A small CTC image transcriber, trained from scratch: 4.81M parameters, 45211 training examples.
Rows from block 4 of a small CTC image transcriber, named by matrix and row number. Rows with one number belong to one neuron. Each number is 128 + 32 x the weight over its row's rms, rounded and kept within 0 to 255. All counts start at 0. Numbers have three digits each.
After each neuron's rows are labels from the 100 images, of 14976, where the neuron reaches its largest size: "strongest on" is what is common among them. Only what is clearly more common there than usual is listed. The data: short English words printed on busy colour backdrops. In brackets: how many of the 100.
# gate: MLP gate (model.blocks.4.mlp.gate.weight, 768x192), inputs 96-191
# fc1: MLP up (model.blocks.4.mlp.fc1.weight, 768x192), inputs 96-191
# fc2: MLP down (model.blocks.4.mlp.fc2.weight, 192x768, transposed), outputs 96-191

gate.502:150151094101093082113116125145128181104092078104141156115106154102118156107130146184060115121095127109193129124101142124093100184127147196161126143122115163108180114166154089075085115133131219166152115101131159083091074158135145121087140102130126124121170165100083089108147132144133098135
fc1.502:139141104118104086156142090153125172036138117120068164156124095111118137098072130124118175116110168129140176153092214125127143160131144161148121138100133120153167157154139132109101106091127153194151162133078140145124129146114155167077137186166115081115131120088109171084083135164105146040
fc2.502:088159079090128090103193133092180193137176075077051116048163088129179122112131107119109151154140119144142144143141166132138086153110103163131104133112085152166164117110162195129115070125090134154150084142176155096116074158138100164120134074182183099135124148092138155119145107167162119087
strongest on: the letter o (86); the letter p (30)

gate.135:123169156092093153140143111199123170112143168109144046119115109214108094148175123115120116101054121156105105095161163127133120091159149098154137070142155152118114174097132192157094169143153070070123092148134154189119128076124092140114138120137117176109097157118116178129080117114073123147
fc1.135:172140156117185135146065043110087144104184167110112147146135133188162160136132131100102163171095088110136106152140108114136125155187093149158121144149089094102093183195098094115091176122139128138089135183138093133160132155134146147140132131091110163103083133127129119152156209171158121132
fc2.135:174130144150104098151152132154073113130163093121139147107110135140139170120132175165105113127128147103106085116144138133129120121167066168122102188155138112137140096133096124146040155109110144127174088177135134119095165076137170186132092154139147191104156102164073158097166173197170139155
strongest on: capitals (65); the letter e (62); serif (52)

gate.157:100095143121118129132156119194109155095134116133118168118105121146087083115147096127112124180127136094113148100167141083092158157163160127088111144048080168116076111106147162110109153120123125105121088066158180092180135128120199183151136076151126117123150141131113128120128084115148111090
fc1.157:191083134174100148137149126089118118085115087080155125174142183171170073079126103102097096158174131073175137094137119121176206144105181087102061144089125178149142138131124146128130170098114144142121088096095173109156111125106155202171146134126115124119166173107078148132148090084089130137
fc2.157:118140058170060180117118131089139045112120068118118098097105116151135125088150115113122119173114106060118143123158146134084178123065152088114096127101127185173096201141088151140142184111159111115087099128113117122114166163121124147183108148134079098155156179111153125179114105122182152158
strongest on: the letter i (99); small letters (62); the letter l (53)

gate.306:108136103129138082118145139161148157133150095126133156130116191143150167114119094201114059127182085089153148061133118135141105119115108080145192150139151172097098219103081098091111132186148127171117160100143123127140171118112172154074151153067139146152111066138158136185147071135100062174
fc1.306:116125180115116161149075185107093096122124042179155172130142149084128144232056174212109160216069123157137151116086146107142107125164106151144118149147195110154090126083146115111089106124192103102141173106152123119167122166109126141146120121082180168122113102154195161150087155104121175126
fc2.306:149088130126157077119163120097159167107081105107239063097093093162080082083105059054187081101127109132139142165164155141131117109135146095093113174122180112147137138151117144111123109147119147086110147112123162090114167113138182077120114174104123161169128093135129132088192148082122079153
strongest on: the letter d (88)

gate.136:168135108183121139154164099132139144174121099071093080135093133096124102080144096129137172142107164151170195126101134190115091125161159194154173154164092113154105124130146086170198111134121128126090152104084182114111124089129154167081072164151175168094120114088106145156162086085103109077
fc1.136:168123084102091069093172127107095078062104162070138114081156137112123164169146123172136146127136128108148136154129155139172160071079127160173121136146165127141147095162099116138098089106127150060131132159148107151155138115175101189174147100132159144080185150168111096048168130146107166116
fc2.136:086088149158165098113099075125152140121079072109128117168110118137065114116078102101117109133119103069122110124099160068181158124097147115143088090091119138130158125195125091090148121113135121110148148121141096134120210188180049137097147118198090148122122172122179081087131117124096185162
strongest on: the letter s (73)

gate.565:033188115117159135144143108143140138151107137104091076165110144128138078141088094174130125132154097170087198126081139156131101085140096099192171169130115153112134133107133133065149105124168159124136156166098198080144110160122117088084138102107048153143153145167213173112161133078139171112
fc1.565:168124142116138141113076145171150072068142122187128206094117111120150126102211113107163079110055107068131100107116064133144090149091099172119082097171121162095146158090193164179106177109131100070116137076116190103116061123175111166106131118147170112132142149153113089157134145154151140114
fc2.565:174066116163112137116117156104099087089139126094126104105115114175125165213157138121114121126162122119195091121156114094173146174138181205125169111128136152103123054107178143140165120111148128119107160081183190128117123115059128123170131115181134168121088136141176138164122116159125067089
strongest on: capitals (66)

gate.200:092093139171071150084099093069091135072125116162152125128187191109165106146154177127130138173148100149119184170143082132117151124124125141136113156127121172112127205136188112127125165117121091129117140202156153146066110148082085133166105132119165112132180138128111140125099170132125124096
fc1.200:150096108106159160153161110158140103159152113176132102116114086094110131048187092117152090114110176120097087121154094104144101113090140133146179139103105068150178084102185155165164121133046116110084133123168147173125156144156153138082154092127126181093145158203071103075142087075148127116
fc2.200:183174134148098107132051162160063127088109134154143144141057120118145150094101130130118031148183128084183142098164134140103143104145107129139141132083169067150141152166166126138149072164155110127108125121105081118121106077082166145148097069141135172106130160091126115124124140139132105151
strongest on: the letter y (30)

gate.202:144104175118164150173108128161095130099137131161084141131171143102182167108129141111172081136158123124106130177135108141128140073144164168077180097144121074090091108136139144101102092100107095077095138133148159149088159147191123087136095088188174148063100088134131156080180150163106098054
fc1.202:106123090152110200117145087102094059120137126093113106158145121124133051162166157153108159155097155152109088120034103151121150113120103090158102121099114120190214118121095122138115158151121194137113166115109136180128115129114143089144180154136146100112083124110101148130074152113150171125
fc2.202:115112094141160163129206154132083094084141100113130139111093091170160084161097091081131145118111090016088138155166108111169113165156169066142096171106137103104160201087165116143174114090145139151125137044083091078131134180080080127136141148081139118194137190150096142168137136137131096131
strongest on: capitals (100); the letter a (100)

gate.301:151131120125144143137108116182083084133097220123136104153132083121115117168190150095104135098122081124155152149073166138075123143176114126213119128093116118201154149137150188109152174170135153149144096205136176121143092120170140121143150127143124089143061111141122196109095118106118156139
fc1.301:164157094135165114132102121171138034131164144119092148123123144144076121108153146158095108135139083078153090159132153073104120203097205147136186116108143146168085158128158128202103137144100087118100122152101056168099098169161091098154153128147153162173108126149125162150223094128133174206
fc2.301:140116106155036123155105100069160127087186171119146123102143225142113163120118158141105112188177087120189084111101141157126118128105111151143115147136125152133085103154166132116180114129176131127122112177132110131143135144057127080140149182179103098173126152112149132128148110104155144117
strongest on: capitals (80); the letter d (76)

gate.378:125091081158134162149116069134154180137091168133117098121141113198111174159090136094123111059138114122097179137130073093179140147119147164138124146060120141051124112138108143088144165130113086126108147143144112173101143128072071095129164150114054143098157081061140175105105114157098073071
fc1.378:107080126162153120129144121120136105138164132139135052167157106150156115109133145068091139184083127104116133081152146168087103105106157181131161084139132135170119149143108104082158088147148152159170140081179127131173140147152161130090079055084170118096134107124105058164108110084168142174
fc2.378:096127132126162120091131133137180110143152135093109159147102189141136163098120169092093121167111147123123168110134063125101154163134152142117129071126128139190152107136100159150093117118138130149092166124144141149213119153188125127195095105145120105101088046176187068078125135185151129148
strongest on: the letter o (71)

gate.637:113114127147093179156162081112079129114108166078139087162144140134163095179110110083143112115165124129089135086068148192112120150150119133110085168103100132049114149125212130127180182078177106139099082072134203111142123091111145136112090168111118102084121142122127163089097175136108150113
fc1.637:076101124134131136109112135128170119115122131164122117118138163126119151206072155084122162117140131134159093151136160131136150104135175183095122061127136174129147125168065124148160135132118119086169096138107154159178088078072193095164165127089153107145080097087102107092140209150142158080
fc2.637:077108161162134151126111124141143124109149121159085149151126193133166141095120126156153105134146130110156107163128156057105135112139169130130177068088173190140129154129128125147110161128122145115144106107143131125187179192170127053133105159113147144161091085127093101096153187150081135144
strongest on: bold (73)

gate.656:101090062084107142103139172119133108174082082184115124108116161195129130118108138169093109074100125115152113064134101084109147091084148137109101107167176139141165200073139080125101121122131144164073121189165128111140136128147143110144174073123142106156155111133103114083140094149093085088
fc1.656:171136207080125144124143129125154139112150154121091112117133117091133149081128110130159174219135175154140149145189175095135106195107143077083183155105142150096083101140063175128172135145162093114157148134106100109121134190138168138078115165159080132099081122130114177134091178120148158183
fc2.656:120125087123101118102119123144109121134186124094111137097128139156134160076145116198084116118100109063136126133088094081162170161118084140181062149104097137153069137109180098100172142125115162092125089126117188119148108145155119110143130137182198090124154107116148137098182163095112106130
strongest on: the letter d (35); the letter g (30)

gate.608:138128116058057090118174115132122136102143115128108152127107107119207090120090166160150087150052168223115112041134104097131131128161171092126166164142111098070102162120123148089075135163135165082113141116154092137148135119124185133136163089129161134185141126136122148114131142117118100135
fc1.608:108161167096130169067138147182143093135160106092080153133062159183176142168145114137088124100144121131153069142161136154133159168174219094178150110137092115145115071131149146150171120099122107131150089130097116096110126101159111046151183142167163067144155153066183086147110189139189127172
fc2.608:129156189122113126131107134127133100158127071117092167128110164137150176127138110087116119149104070124127043168154107136130148151125149088134106117186093110101019129150162094164155161107186157157161132132144174094122182071102155070059154076155105115107141152114146114119092167172165101137
strongest on: the letter y (45); the letter b (27)

gate.358:180188142119171145145114132109104119131146101157213118157137101126120156112209177107121123154130126079134167147098109124140106132136117083171186154103140177066140120097118137145167156099124158103137095159056161175133107153133115073094115156165133143057144121134132184082100167125192059146
fc1.358:076095165165104098131131132125116094142118139123174133164135175139139096176153129140132110149129100095120104087084076099099138078109075093180138119113116104113077171112076088146080102134135146142102111117129137190180109165100084128111096093146131100098126111211130121147111120179146085137
fc2.358:127146129108040072101126122141137150085155122086126097110146156129128091128172172173095142120116070152074170112127052133141142130130122083164175145144180123181117073157100097120102150122113119109163078132115140113146115098137092103150165102128152147085129132190143136128141158153145134148
strongest on: the letter u (100); the letter s (61)

gate.140:115097154121127120162163118140100107079142100076103135168143130107179106112121120184161180130202176143099134194097147146073179150115142171113140100158133084107102147206067132059147117086166137138105102091124112180124164202134143175150117132133074131142123102145129140112115149118155130137
fc1.140:140094153117055156155111153077099176137150150128179141142068095181089143124165056168156069098119117125158148177132146146128083113117142175133143115124160124159182130120139136179152153089138136170179093119145165158132093105139133103076107097129080154157106120107162143147117112148060110110
fc2.140:197130156135204137106105084119135091092136140173175120158113061142120158109098140155205154112152090152155125162156117101205153084162144153132142087157077144150100139118227164154147147168159159118096095112124131188127136119137147105060100154124120110155078118128072161154054131055126133138
strongest on: bold (75)

gate.105:159177173105094110101155103088059120100134139134134051187133155108126134127101108166113091100137115185158191127106134097150076131158161109194100126203091125074096152114096144117163095149128132091143063168142121104102136100135141108103130143099158157146145166113153125159137154065126123113
fc1.105:091088108115146115136151076124152050181165091154121097133127131190121148177155190110125095100109129085142107081088169135149169087095116153173123178143126129105140127154145162063117204138152144162159125186196112170058130129153104133088131147141173115040098189142121109123122084135142094177
fc2.105:118166109087126118127174151103073170067142152093129145095218056125122082119126128124107131170146078185111145182090136160136103139074150121157119106150163126116104127106145057141129183130130135112146062040094139154144149131108189125103138171058128189149162064123113143207139127103151087088
strongest on: the letter u (46); the letter s (37)

gate.252:176133061098129090112104113090107132131125113114156125097178145187131086207151128130066196158088186117093162084164108078138158111145105165133103143063118092164132138106134167162164117174143120031161086177086109116161109140144076126135084146145147147109139124163125112089107143154228151084
fc1.252:167114103085143121163132167071094169140113093135151126080117167200148089191120135129089162182132162154112150051121152118123103108115141178131103124100162070154125161100080163192173155148129104055108105153090134081141094148167123106132112161108136139118089085148139093095128131139177113074
fc2.252:102114097135108129160131179117104111151127153124146115135123194161153161147126082101111130108163123145124116095175106107084106146094125122128153164145156163132168105147072084123160197089096090149191212108128119107145063152183177185201121115092142122133141137127132101062104146181149144079
strongest on: the letter h (100)

gate.246:142088152128131127139169154180097142104146088095133093151181126148129111158126101136079123182122107078164140061170142133127167124179119141117132116045148151112107130154147152100129148139122085142140083106179144096211115104107139125109132102155145166088130175161108137143117119151183082073
fc1.246:095170135082112094138092100108154119162118166179101155103112137134102178098169118129103142074063099186114111146154088148126101134156111136170127149202134111124148144096090120160094072100129112095135160166105081175081132147133139120174091120170136136168160108160112133127146169138134172192
fc2.246:143113105163191082125177129134119155144152177142146125123163149122127158183089150150090164138160108189134144138086136103147103151162101160154118148119135090099136125120203132123180069166111170111160131073094131104138090113150104065040123072100167193099086124123089163128138162105105113143
strongest on: the letter i (99); monospaced (71)

gate.80:129119108123105150151113136096032157084068167156132132167108182140093126113169134174098127165188122083094155175098085173134156144180096126135123114148148175157127117135133081136083127113153133108124107113134159109062130097110100159150107204152100130102143142126130097132147103207203163144
fc1.80:153152145146084102113118074124068167163077096071077132121133107125124137158148107113125155132118165163155144088165178224198117132134106111127140224154096125122147138162145124146145134073139147146115143170183157135078171099152149144123117150139141161086169157147108137090136110156122103106
fc2.80:165130107113127087149138144109119104145111138139136106109098082185195147146135147138198080150138132140144138109108178149182137136161103157152096134119067170117134084103135146144100182126158133088132113179126180098118138138090122203095075149110123121131158203120113162094144170149165148125
strongest on: bold (74); the letter l (45); black ink (32)

gate.532:096143132131102053172138123100101136136191126135116101099136161156133080129150126147102103124081126139195102106111102185138131125066135149193135171190127088111115202097154123174116139087157111157105103152134169143144129093143121058167122113099143152156131078154106142118175131150138135099
fc1.532:112101173132113161126094155107110118069114122046145138108152167032147121141109119136172161176154194109098106156104097084126150142165160106141189097044078151101077093184122170113170165121161120121155140068138125120146094156105135099114116147138091123079107115166129137144112221043107160131
fc2.532:177121104133129128122151135134110103150150131111137114096108111153074147092135085138101134061102119094108105186131165124097094162128140105145091136180161098181129146112165137123151119096090177159141167121090140089113157165102067096159086104144176138134142098151154178126189093115129171093
strongest on: italic (78); the letter a (70)

gate.315:145166152132113146126041070138091129087145108146132134148078116114154073077155085160132119119147108078153208121131126070139118169127071143130157105132130095148157160115127143092146114135102151080140060097168083073109110101131102156144117160094122100124126145128128164156175081073116128173
fc1.315:137130121100130173124141090100097116190101161115102174155101121166035179098124118152116073149132143128101114137141122137109153055111166117120098141095133139061169134147086124131169180139136061103116118133055129121146181175158128141123129133200130159128145143120183098113110106161115129078
fc2.315:197140077065121142162162098119086085136076131154147114194060042144106136108118094152145103144136134147118146165141138150117183068129162103143124108052044160113145136142075129095101103175152119150142136082120151163123150096112150142119111144103089122112114116109098089137170143123167192090
strongest on: the letter d (71)

gate.61:112091117180103139121142126114114139178098118118114072179101088145095117146142089139099143053155164096200169148142124121136169123156100161164157116127106123151160147141152120115120132089099096096103118100159175083086120141163110127131074072097157171162143159097058095142103135121089109113
fc1.61:080152203109120127083121163109098127123159155099122151143134071154087105146153128129134178190203135154145135171090180109127116136147114165184129098151113149134125112144074188098134075155101176141144101124125132090105051082174138186073128163082183143054092148133097142142150113121161129166
fc2.61:153159083156132095110155121185221167149096052084122100140182124088154123090120129096208122106137112116056091118122113047158147181172079214080144117118097166077103111117154136131148147156098202122170117135109149080134184104121120120149078159102150107113168184162148125106131121086096105099
strongest on: capitals (60); the letter k (59)

gate.152:136153141110126097085107121121131162123125132131112110142160134176107159101144124139122136150160128115144161127118173131128125121107135142098084156102159119086189139126099153143129180103130124109161094084104051129112110235094132110100100075151131102118094109097125068113070097171142174133
fc1.152:167146063195136154108139155134108048085142136151149112196125138137129126088119161090164136170133160116108158164130153129123077083097168102112132121165094154136131078138141050169129130189175139070164128146092191124097101081135089123154108189138063131166149132148137131091148116169101167120
fc2.152:132152148071086141113087083118108151145119114138127132178098148174117138106110120161105173170092103135181185093148104116145080048089153118135124181133122165102154188101041145153097160133167141150137096094130161084107143162143099126155091131138134152053176107215130158138053097129123175089
strongest on: italic (72); first letter capital (65); the letter p (33)

gate.478:152127145143104082078137099164139093131177134131131127104100092172133156088123141146110112104188202102134120142119174152083114149135130139146164111157074126156168143116106080112151141099174091131170117195113137130153127141152146112131071088133162079155022129123110160063123126095135071127
fc1.478:098133138098161139127152159129121069167155134128123138144165172152180104169109135143137150095088185104136146152118096151171059154161078136154085146101230143158106166110121147083145121168077106136069110154097113177137119136114123109117088126102159118167098098124154179122117123107182098108
fc2.478:103082148111125119157118094122151164132096126099113100117148153042142168112105095071138094159118119130180091101105125095087169149098095158115069101136093134161054130118179099106153185145051126068121139078091121121127135079152144067104127104148071173125111110144116071155096144134117107079
strongest on: the letter d (36)

gate.0:109131096135122089110119151067167159103098063153174191121154106136139117171134131164162148175079114117152147113097140108165131076169075124175178107123155127132101151110136148134100189090130168084163009143124080176145177084132128103097166127107176129104155142112064137097072107146159071128
fc1.0:151102087158106133102135122143117122111101146176157060130103124161146134179147106130157085147104077109084173113105128077188161033172143117093121098109129143135070103099050116175141159169128096113174105137137134134170163137124172157121174119121100198072126088164163125096191193157139141094
fc2.0:124122107149160124166106157195100133105162111123115086085084095131164138144126129094081102142134080165107156072099086083124153073170143169080092119078151079155116156092056142123140138125141085120140126179142117117180142150100173150119075094148047119088166071168164106125161186101104105090
strongest on: the letter u (80); the letter p (30)

gate.702:063110073107115159157085125158136154110087109078125101105157144159125158115126102128205135124051152143101094186102129159112107067113183077143104141111157106126220175187121076163149119130089102155132073128164152136137161134105138121122101127070146126147166180114089118105169112068196125150
fc1.702:139072049139152161118165102142134131076153137138168116170116065165124183137153116127131103147192171135133127157133120087120144122108124164151082090112157139160135105125106156180147168122117175121122131060125133116124148152152134095088100125178125162099101143088144097052150170096157090097
fc2.702:168109127115106070139175177143143145137141135117150112073162134150166116105121116141160100040132081058156111149156097171169120106192130157079105052109134103115156127143153128153063153095076127107128108181171189113152152155195125132109096075095168169144125126146129079136130086195082117129
strongest on: the letter s (63); the letter g (28)

gate.411:124059137181125138146118098065199115114138124120110139127129167173082115171110089168178082177142141132126181086132144069124110173148084147139122104129170086149156124140100223115154173165066105146114129161091151087135122105108216090135158116042169120142138128134084112120142132149094104089
fc1.411:072153097092199127122197173142144138160165119134040053130144084114152159139129098149094220089097162152130118163097144132123121092136157128135161148073129134092123108100146070096145103111161130139142072111154038141138157150069089098086077158113124089086103115083178154130140099098156186146
fc2.411:079148137090098121108158149094159119130149185109140101106164082161195140131147132182137150117112140151122142129102115114170093127134086111150185164117132121150120077110100145111160152160104128115077125130166118148124199142137153096126148123114137139060141167107118094087084060115176153079
strongest on: the letter d (72); small letters (62); the letter k (38); the letter c (32)

gate.611:096108148131106101115090138157154116081100124163090142076098183223107124145134106172130119120086115188150134059114152114122092090153106169192127073156183073148123184113116102146098145124142121128133101152107157111143155100131129159116093090119150097105109130121168100151089104109102128051
fc1.611:081070124193139102143141099103121149121114061120155166144106132145091167101113112128125060102132069093169145086125091126131103131120082152197103068142095102113087170182153116137094119128090155154139145129129165148156143110090172092139140149122132111181058169135113122225145079124097091121
fc2.611:142101143154215075141093123129128092100113117117155088126092105156124120159081109142210147137176162126103152115135160152099150069154178120055139133117206145122144173141109141144132105132179119163117096133104093089082100091154058070145113139128092121141059098129148113185143157086150150126
strongest on: the letter d (94); small letters (65)

gate.408:157105104157092117098085069164144164147105098121142079116112114160141094100143076085088136143153118112033141118201079059155183168204178110123071110120108155136149117158090121184109168143136102108135128075093126113144146089146161194140143097133130133109168196149128098175180111169151149101
fc1.408:126124118097101149146120191126127101131133116156108145182153111141127168168094143133130139098085112167193137088113143144160120099136094169152154103130137142162145159092136128113129085126174129187175150155178156147133123133125124079112096178157141135113083047146091132141183193109147066184
fc2.408:115112177138185057114120179198163127113140151118154131114207138167120148125129134142158175094126116152174126110102138124142041166149122150172151097130184048139145056107098167116137125085090155128112168131141114160138125154152165153165134082070130159103148143158106088098148107122090108134
strongest on: the letter i (100); small letters (66); the letter l (45)

gate.505:124144071116087087100153111097065150118142107115151097097107158137205118055116076087053105086163131095111149135107103093156149119129156125107090145086043142133078097119169129120119169138166118105110141062064184138111105132144171123141102129176107115141190107133134118101127120102134094119
fc1.505:198147110122151109135174187075103111100164139167138144116122100119142158168110103087119157120156071146130164140111178089100071156115128139118122128149158109101164128135139139078112141083186146167184161110126171152089127163116086058134141151162120110128096136104097170100158134148128098144
fc2.505:149134169155087135148107165131140174156169112087113136157162087098079195172109196170028180153128108125112141106096154122122109156147101109130089168126178103071135053123204145099178081142119125140179099069135121140135081089146120113152121123134145096085126048124133132096172090149117073116
strongest on: the letter i (94); small letters (82)

gate.693:109176134149126144143125086141122190124114069140140099074132177096111114105165099159173147058178093138078124148161098011161139115127118084124111177117111132073184108132140149095094121088110097156134125139110126113130148104106087080058162166155105157110231123095147162069117157157128109114
fc1.693:169160122128103165160145075103106141088090128145091106093128122158136150127135097159134123157154168156107118112133118082197177131107100088147111171113077076032130046115110152130176104108164121083123150140093076135100184083101057140132173193154134113120171180124139176076116125111158129105
fc2.693:123124083150137154107126125179151116129108133104197086100117097148130094140114085142146104134190129168141120135134133112109086095114126138109112145112107084046111138172192145135133166141142131184109124099085135122111176122142133137062177218120111090155156142120048191143108119156131090127
strongest on: the letter o (76)

gate.581:140094113120128148115128128135044169151086103113169134098095128114122093117161083138155108153116078119173124155166050094222201137152162099096139134160125129107141109115097153142198127132100064102113128158120138175116145127159143153195099135156136158125112122146112116193087137114170132157
fc1.581:139146040136129176070102133127120115127142130123096165139100121111165185110103132131100140073093152101123089127094156139154112206146153091177075170095113151085067126142182122045146097083134146149137106139063192118120078136078150157068135167136140166166114094116125148112135181157115126112
fc2.581:102161064171104169092053126140135097127177207114104172145077093084206116127128113166112099130139124092167134104097148064156127170197138097154099127101112105145145121146159136082145115136143107110170130159134110166137142146084103132146136151171170135175141051149145149163115131125124128160
strongest on: the letter h (42)

gate.540:072097072119135075130144123149144185161098093097117152130119168229088131093115113135160075078155098127155146100124145110135165107150122179173137058142164153133152124155120062072117143126097168120145134107125141140114179095088137152130131114119144185151092172148141110140091070209072144137
fc1.540:134138135090164087080117087153135135178155130106147113203131134041117158104185117086115139147170096058147114163163111156129114167135141110036168166149119155112106105153153197114140117136120174140107157145127121137089078181141111137092097166132156127101132140094123149122120118117133111167
fc2.540:171138156188078171161110124159075105164158114139118178145106112136093113116143119176070052120134100082121093108113136073164136175137083116190131083097086087155118125162195068087146118129114119154152158088122136139157152084079146125135151125129202166149162181137086125083126063154117120163
strongest on: italic (71); small letters (63); the letter d (55)

gate.459:131159150133147106125159147165163093118143110146132116120065207180138116151119161120124132059116127140157128118092084131087083136100098153143202122177102125114097147160134135123119178106142111086117129083087178096082122101121124158165187127175139078185151144052121119156074142099116176096
fc1.459:176111115081122065183139136113082066100146137109168160121121111156105109171113109229126127151113132140141123142143136161118126146137157120162084106070100174131088108107117116075225098164126119151149126130153124124143112141142079138146153117141111096131087099128124126139146130131100156130
fc2.459:090110111120146160141168129140155123149140016121152111170154093112166098077079182120117097127105088140047159176158099141101122112101091138094099081078107091117108104114093113118138137146125126119132140124125136100100089116126091155091113045093155164155182162128161118079156164127096145141
strongest on: the letter o (62)

gate.278:087094088176173111136119115144160187173113092135169132072136195183103112081139136156138010099130070084145150067154083134189140107113120112160134126167129124096128199150088080123101147116072149132073107116151181084147179145144173108134155104117079142116102128142130132136138100190078055100
fc1.278:138116125140076137166092176095148105112090151169097166113113151215089174189061091184134124136050124153100123086079153155134151152116102142186100061165218115115189125113114099165055070097113075109163115125121101154182150083078134112145123154106183185151131106165137137123118087099112121080
fc2.278:127112170182215146112147148125183170108118108176141075157114123135142117130154078064163074137186106157124123168199136144141137092128138128055125162110159134097067163155139151103132148103156154114114115146164142100119106147119127120072103215113084099160145129089153141150180098105110119168
strongest on: the letter d (94); small letters (64)

gate.534:139131092182079154161120141132140126103141153113115186171142123113127132055143093188127109136131162169161113082103125154145094188126152112170131165085115139168120166125139122046138099093143151117124213149108101067134117155137129097074151127089100128153116091095146115114175126153115098131
fc1.534:167172114088106121100102130080130135100100177113065089131128147175149100182112132166146168181101116125083057126109095107111143120155152165045119150121138130084085091116135209149126115117108077112149078158154155135163137100160119190223154118078126150118170104176131089188134134106082149132
fc2.534:137119129075121101157145165158105099149105095102133046112116061181147151167111113102097178160124098164136089117147098153136109157132116089063125103141110119058075110149127183108148132093141164141118157127114184158194159188166113179092135135092078137125147092159174142151113177079039130159
strongest on: the letter o (78)

gate.279:178118171067133105144144136100112079111131130096110165122104113128148120088123136112096149149072207110145087073125166102123134122069177176133117117107161077145170119069137143116167149080162131123139107094112184157136121186162103147191142107151143135117085113158122086076126113134120139136
fc1.279:117118158120075146159176159134142098088140156134155082107179103140079118128149153129092116100147144090190119155100117179134108150136096144143121115147094180181103153166161115118082146135070154221144109164129143157094146152095217145100165112068087084185116170090091083158107126107072127127
fc2.279:153110170145173127138123109137179180088142099141148107178096074095147086071104094118172150149118142168088056145087147166162120119106113202097118075075150126136112165105177191111139154092125153095127087163137131200119204165171137139066129159158140125108088139093120131133170097072060062156
strongest on: the letter h (98); the letter t (56)

gate.335:160113152132109151123042093115103176079156156123135100131180134118141086117104018168135127144123158135130107131189132169148100087159110144113080088149141151130093103071174124152143125124140146114098109120111115126113113103094125144129118128123164110142060087141145161137117144128062159177
fc1.335:114125143120136120137105148175161091121066114086115154099171132107131171092178129095135122105134089103158181122085126151097182155113126097149152162085135131096114201136108152132106121128125147096110139124131155159137172134157084147149171144180119134062120188190124137168129084114141125161
fc2.335:167122090131162157134126134164151095081126151149147117071155152111151104129209134094164175136139082136157164107115148124176162081151155114104098123146136113194156183087177086113158082115073070088098127123122168135080080146141116178102141178112127182118109136127122116134141086046094120156
strongest on: the letter y (61); the letter x (28)

gate.401:124163102164139048153097154132094117172147140135161092104105148148127156152112123125126167152136138148121148175084082127143149116129117144116094177108168172092120130072086140158111119124122114134131115179181142130124175092128194167144180134084091126111144115124125169085151091163117136156
fc1.401:131100104110183104175138140160124129115094147091088177159162098075174120046112126228133129141119148177149100068137107135103179120141089144143096102149174119133088079119119134140084141154160095153141115117119129154189190107135133117152125090121133148139117121165169110062051132146164127140
fc2.401:100143143155196130128103122163135157149159158071128125089118124119155118121131193190091138112094156189128158117080086125157228145126082079116136136079166115209076094092118127082104126064136116115195100133070109119181162131142105099106139131095116137154083142124154125110114142088161153180
strongest on: italic (75); small letters (61); the letter u (26)

gate.715:152145108119169135155112072106105173160109114131107138147115157164167085084142167103157182116157160126120120123132157151162108135100115153113101074157144110098135172136113117109136045122093089172141101155107143096112196113152134166161067098136152147149075078104195142108128221141100132141
fc1.715:188178105120135138160129090198129111121109147157135116140183133119142120162110064161165137092086172145150145117179122157151140173094163091101117068121158168179122094164121110155082139138154125131111145094107113156123166139141118136130107098067122126123106114167132069143113122234133103126
fc2.715:178160196126087125094152097162132121122143140124187104114117077168196126148093107148118118089096160163104129143152066156109085093061175130102120139083170099078117117136128077085123122130165100132178114091131131131117150140129116180180159174120182121161120083137084081117143097120092163081
strongest on: bold (75)